Weights of a small image classifier: 6700 steps, 8.8 epochs.
Rows from block 3 of a small image classifier, named by matrix and row number. Rows with one number belong to one channel. Each number is 128 + 32 x the weight over its row's rms, rounded and kept within 0 to 255. All counts start at 0. Numbers have three digits each.
Before each channel's rows are labels from the 100 images, of 14976, where the channel reaches its highest value: "peak on" is the class under the peak. Only what is clearly more common there than usual is listed. The data: drawn human figures in many poses.
# convs1: first pointwise conv (model.blocks.3.convs.1.weight, 272x272x1x1), inputs 0-271
# convs3: second pointwise conv (model.blocks.3.convs.3.weight, 272x272x1x1, transposed), outputs 0-271

peak on: leg
convs1.252:172141128118122116128157135073090101163131150126149096144060130120156103132163101152106076099145171128155155034102150033130152146101116130122126129121085183098142101094115096187118085099133151125129114125059143142114068111075189061122129111141143130140170126100148146114145183089130117108162139133164151146165193141119032128100112117175132167173144121142131125136163166117109161092149118171067122059141091165099163130091082061151097112178095173164118146128108150163202111148144150188095167092129081117103066107109141126172147146075101160157161091164088067103145106111163117147140130132138099176154118079116131116155114130148166154091141085163125110095153156106121102104107116115152126116089103161105148138123149164110135115127154154145214209117118168148077158167077090139088093112142135111149122044165117129203150104
convs3.252:122152108144139126180093148085129078109101087140099167148121149159103136074103122135080102113118056117100159144052146162124174141126105162126156123192112107133195129138097143134106099148148102077075139133147195107144166109152105111170149103120085187087122126136102099080095136107139112148170061132124096100144133082176129148134138133112059148110135127122163128106148157208066112087136145156077140196102118114142140078157159137161194162158161069099101137133143164112145091111125106107095089099138093110116133063225106121080118148116178102105167145089154200094158108118040134098080113141120047126115144154157117172104130144186125143157158125143092148096128140141125113118174134100124126145118136037121076087177153117117134138164172136131152087116134177120156188117148080110146203073099137165133110113127197145088152126

peak on: leg
convs1.108:101135048192195111138133181150146105133087110136156137184124162098121180136147095141168102091149152137093161117090150124134184141157100102096191116161139142135100155118127172106113144094114096136116123197122127166094087154132121109137099079166121147102200141132066149188105072134059109200119105113084135126154143109122197103088127133104149141159152113179113136129155140069130090180148081141193097153160101133063140127103156147060112135127138183157176136094100183112143149155223080106056146104183099119133093094160073150130086122143127176160064113130180149090087139138149118186080087113121143098087130155175060115174131130098134163144113157139133142154078150109125097123152094112103127134116133143091147095118114138166156084069161131112149152140089123159138134112116098070129112141103143184123122201135153116104063112
convs3.108:181077194135122130076064128105146100115129127139144171141090114187114111187107169110122142153164143113093108085093144145136215045136095095100126088146166074113140187162113145119098077116114122118059112115076120106158068117136129124079111147141107118146108064111078100111110083105087066077163115171114103156105105115132121159091088115108170113080093086118126171117108084105133117231141148154134107100102200124066137072130079073102139136107135126094107098126096095112094146116104111071089123123133120173127128163086142145100158168089061136162112086152101148164097074195137109143138100105117109184119133117088074156083114122145199165068145197144094159107124104138145128125113137105104152154154146131135104114103090113168124152066117087146072117128129110109134161175103117117155117129151105141106072186130132155075123179

peak on: leg
convs1.38:104104084056103078177128153074086200165102114079133118142148108194121111184146122130127184194081155120081165100136121166131117118106138117144139170145164182170131094140156107133127120149151113159166109137093175126178130090105078179160127179178149150122147151127122139153146140090078131101190140150158105162173055173146168102179153147130145124124159096134183103105102139199110049150134151136133117092169132155085137093134122119106186120135133114115188149191140188108137126126139119145104135141142123069118119076060121148185109154122186159167138145119167141178119144105085052165144111170083163134163137112176090104103096161140123140146108128195154142122128014118144148077089109168162162116137160164102141143110084181100075110104126144147161139154142116124143138091166104104089138086070103151089155097139125151109089118
convs3.38:153145126128157115132207076117166087171103125114088163048094158103195106150123111095162081103188153141129104096129109121093103113128113165103146114088115103138145132100126116088184095068148097134107100086149151109079170141150116071096163079156113122105173081136130166107161098170080122113087155181127139146100145157204138134141151108160143141110147121135106087137139072123097179104191173127081152108086083113075147183174128121089183116070166149133120085121071111148190148065142107171113099122122111116088089114123094117117124211144143114159132152124099173097160087138120099099116112121110089153092113129152164132095099072173148127133148127068089117119127110070141148200112189165164089170117098118112143083109119137133078066124160131167116062166173124160127068180129174107143048139133075119153126144103124127092098120

peak on: torso
convs1.55:116181124121124134159142110119161146150117143094231125111121176192170159121143052123131104027178136087085141141116124070116119179150138121128154099179132080133086117102129123128047132090186060068119135048164072074150158103100149111160094102082115188150088104133129134132129149078129159115099169123150121100103106135166167120121134028125172183083127133132126138130174102164147070176166093125159109097127157158185096132135119150113101063123172134123106116119127109129108096126145169102173142138141149121172123145187129123204133140129153089152120150080129110142054123095098143089112160083131126106114137126096102164077101119151156129166127094102142111137127149132198110149165174149141103127149105104124141151148104140125148207140080127134169093130181138139123107161154081170114105104123118135050164162169169091106138174
convs3.55:110166077089146174111175142101104114122094156055116019122173082159096129100082126063113109144069123108117117093155124147070111138124166117148105124127138129138129062078130125143115112165154107129140127153140117115164106105204129092099175125175159104055112118120116100135142116090163110117104134151169164188100099148118104129182115092110122101099111160140110142120105076121118109069068117089100110117136106144120076097164096111096135117152153163083205116130115087136114182118097123089109112109073104122092089150098083148138071083112091104134111126127170116071110098122153065160162138134070152095072090138139079073108090142125082118090177069138114064095176105108122076089151174134126106116089136094107202118091133101129141142084106091164068128182126120124066078076101126153081087114092131161129090111122129148064102152

peak on: leg
convs1.186:151108141139140074172134100072130223189106133135139129128152131135081140118112053110094143230136201157073143183162104125131134144132079108105199131159140131121049127151099162160149116101104156153132095158127111117112142127097162132125121088124135137172102119183125102083120173144152133160077079141124144076135121105088182136139108054143117115146138089119057181125119189087161159081111103134138114105118147148127136096143195125117079147128131138070146131099147164093135123150104080142119124121163117156148124104234152109082115155129155120050131162123100107135134154118123137145148137125143119102162121091115128145046148077161130166129063196144157093113106134201184152098134115166158154098165102152130085119148182083080139113070073106136142107086172107147132154122120173107098145118156125143107096152127115185096127214
convs3.186:155136138192089147144115130141156191121125158170126145093134129124118166117144142152168218095155097104122124127154087138129144151172136163102156138140154141121144133088159094155130156136180176163189153123175175172128172193125204147151110126153151193127177100156136097125133101130141112060129150092101135127126099217143108127123145152129057152158153142134123138107143171184195172110148159178128192147134148124108179162148171158113129152131134126150085149192140202129164126110165088189115112150134169122143153102057108181140115172158170159086155161148115129133107139167118153164109075169132150130207124157119124169153117195137148209113102128166141189094165145219154158146174181098147183155162146161143145137096099129089123135124162097134121170097137105103155176176204121160150129176136144122104131128153109082138149118

peak on: torso
convs1.189:158156146152075096162103126076114126114117192129132148105121102154126144145107118163196113028106135047128140087121146090133113062140130065138121114176131134093086156145187091188132115139092101166131138122110083066174110148193090069114125121160121106096097136132127122137102135144141133140145161109189182131117125115114086168138150094067125095131107120162071087141135148114148093108000148124147160107146170098114116134111102149146144167090166048143128065106159174144074102150151123089181120072091131146095136106080104057148124154087131137082059081126178141164097125163132156096152112150121055112130040157151097136140133121134133131101095113128131201132142141156173147172108136109119153159058113084087161123133129140129127159146172100106108153167138105087162093130112142149135128094161122120163122100109096148158121155
convs3.189:080080153113084162066138131105102135110168145114065148169184134164154127163196087080161142131199149134198137107106115104096103166128125091134098090108141133091166087110106165108082140151106103175145135151113148168152108132122134103161126099124148149166137160152145102080109058179106062134165122118103110135097104118177121093112116158189107096153139137192124180108088136205067106150145127068118133140134066132077082124128114109089120164178139147068146204139103140178146135115126124101174142145111158136055132151163135141147141132125148107191113165121122130108156138112113173136173137104111105197181093139202101129133124134144144115143188124128146109113111140163117070124109149172162201139119113125138199106110139187079090113148147138173082169134174196142091120203183115173131144157175069151153082124108110145141157124

peak on: head
convs1.244:140150072129166155096161096143111082148088076122106119127114134169096094099184075122108154153119215063189134134119064097113113061083123109121131155141161152156091107098102156145146151108127147108186141093079096142158112120145106147158029098135154159157113165114158129130137131166128117126116149195074173118192122131135112209149163133099103126159142153106109123103110110113118113139116095157113153137199146164162156140145183142057173165129094119106118168169163066082110113118146089161175130144106126088118190127130075114107131122123135132138132093118149148086115112177155099111104165103126136075163160095149087115107132074115124143100182175194106203182112079156124145091192111103150134038160177107133144144092097169100068104150168163129127086118165103099157153145083152103141095172075119119094130116130142191153158125
convs3.244:157102128164133099127147149105134149113142135105147001088135113173081182127163124153137148102132147167166111154120096099136127076125125166113123175122118113134132121128081092113099169221094063092119136130087091061145116135141063122087068097121135119117111102143128103077049124059107124109105139120106120138098097121141141142084187150162172164196144164115158124172075189121124164086085156095193125083133128111138107102084148135056154134137147085167095180148122072129080099066180170166119131051117143122128107159126148105121111144122096066034147102137111129096131135132152177142072142069172149106128123087201179120124173133159133109148124112144145209110165120117138147150087155065111116082095141079123209132100083103169126143121118099141107144102101130121108147119139148113126132107123126125144080134134136117151114104

peak on: leg; foot
convs1.237:130150177074117211121093114109148105142114126139107180109171073117160130087156094125182112057147059146108167167133112124194109150134122092135118121074075127178055131116106159121178122120102090119078038103157106131148151151139078151131152086116132091155093202125108122151103118191133177142116114109195114089130164111130108087150100131122230133155107147118152155137095084159168153085102111142114110087049118190165157136134082116140165120138146186140136148099098154119118113127109148174079117064192087125130124131174164145106101140095133100094143137092120111088136128147119112112131078113115068065126080097147226159175139163110111148091160150092073163103122150140094146124145089094134143134111123190137134117117124084084175138142130057092144125137135091107134103132121102156159117125153098138137074062129126077112169113
convs3.237:110180159078135180090143168159138143120149112087121055104097165137127131195116105208187132130139172138129096145116136116187147075065133119138107177173163105161125117139115089151130053125157099085148134146125150100152124129112157085125084177152150135122103098144141157157089168110176065090157127153135128136145092161158039182134133162157145116111127105096085114131182120135099148156118126146115098144127094103087164094149137090103120116131126177128196109114081116159083108110158186096113042154168104148148143128164105107186110181185131099185107103073093150126081151099116176113140119135123121114111139118125128111159102134196115131078082158148120154084098096126076134140092115145134097116068093101159218100172120100150092083098110167096130134146224151161186144112137102166091101043151151133125133159118127106159095165

peak on: leg
convs1.68:091138124118108150104112162125140117118144060153096116109088140108139105083119122197105158198128124207127124127133082087137112184164130101121097142163120118074085131115181103102143134115131106235168142188139076108119147137105148155111139154158098167040168156125095176112065100147124135155139123112180098092101094120126127119100091140150180128166141137137111139192158146140121126131166172185165130171198119079172120165118118132139102129153097099093147130088131134092122133171097091101114083090104144076143138147104121119242091170161166143177171125156171080086182083116129131138150179161094205067168126152159107134173135157151139129131143143193145132121141126110103168081130071149103033084134106095106146170087176133147077153160106152154133097084135121122163117113115150161088113099145095173170118163100130123145136117
convs3.68:106161126109121131155129179125184096182105109106140129083148092138105110094102149113127126128095059157124101150099072067054108195128096151121154140116072120104161148099132074128124154099148074106094072109127083117125120110128098151088121102070112130042135111115065137176178123153145091115076110161042136143130131081074094140141181077172201187112120118102077079127127128125144105081142129139091087142171152124098114111116226140142129110149173153114120096060104105078109146114101107096082101148078127121105111145108136113146128144122104094208123116150118131069139101104147100095123116172048080124172109168139150113152076129081139158130089120083130116130107107098093129110063140098106087108113086176133082133158066144081193115213119143149146124147087105165128116138066145103127133116123155161093148093145111146090131119

peak on: leg
convs1.80:086166114130142050114147167093116141177126173180143125114180162080100138174153118140134132107170117102128149088167116127144124133115090116108151139092127126077114102169116130120107047194108143151181129119113101140133119109093141109149134082109090103091084149112147158214147079113181114084147143102158122141072175133129124108121099171081175150202156147110133076114136135156137056087134150184103141149145153206111109102115103099132121095113087082071147165133044119156085087112134139146133146117116157123117104162132116198162092140160138137081076091075083103078171047112157125153130150097165119169142067081078137154177153164110094157125097091159121091082108109151118118069131110071097088172125115137115098167130116116124110146105135143131133110127187101167139167129065139056113144119114139073114037133150155091112168111
convs3.80:113141099115108116124161141131132097126079119029084111182110158069128142150192087149111093119138131123130127074089121130206162111097034140088112118172095075126097148155129127083136087111077151148117166158170126156183152158126116093158162143072146076096080123099126114073118168110095126140105143142149117124113146110136097110092203100161200071068085132169139105139169125135134189094067080143136165131101149110127099153090085104107125115115157078184189123122129123109057150178102092129135126133117142182090170127141105112115089114186063151148120131116164089133139138116093128145117090154110131134082165157113201171135127099121155122116173066196095118162129127131125094116116106179139121148127083109113182156132114151170099100110118103134207135120081203201162122160133184105127141091108157129106068127108122122094129105

peak on: torso
convs1.240:162136061130065154119138176166133076163168166114100143203111102128099152191185093096123121128217143144128129146082144171247149141170146130137164151165083147138108133130163159136078092120123084151086122120084121127184167164137129129079090173107094123123049120096142128099134082102094080119064140082126121061060141136136155123065117119089136141101136132163122137132118114186150119202130120094078104127066104116163156059161123098132133152095155114164124121119143155130115199137166182129159148091112146127134093137093139160161102110131103167210096123093184140129105156150106141044151131086145130109175148136135157135130154150117120122067090119142120125167169138140168159141103206151111155188106166156112160105143147129097156102146176126089165112183139150156117095109127103151156082146152139160128138175121108165137138153
convs3.240:137145092226146142153133104096156158111069130118152102118110136177073075178136083144132176108095133161135082126145155188142132158112131110127135100119075101117123128095213159151150138072158149084122136172125122074150110101161143178133116160079109147111132129106124103170164126104079135111124090089141148150131188170098121076106142121144112113121116139136173131143094117146129138117083165110113185123135136092152137124148072198138139088168126111124152124128076170122086105128122176148110175099115189096138151115155078104159146097162067125173109142127216124131162101113126146126034165089113129150133198097106074128163116091129095137125105161168135144201132137068153169079107088117134169117205157186092105120132110156112052090136144087130112084114150112145124151112141149078147121222137062179112144088071115176109093158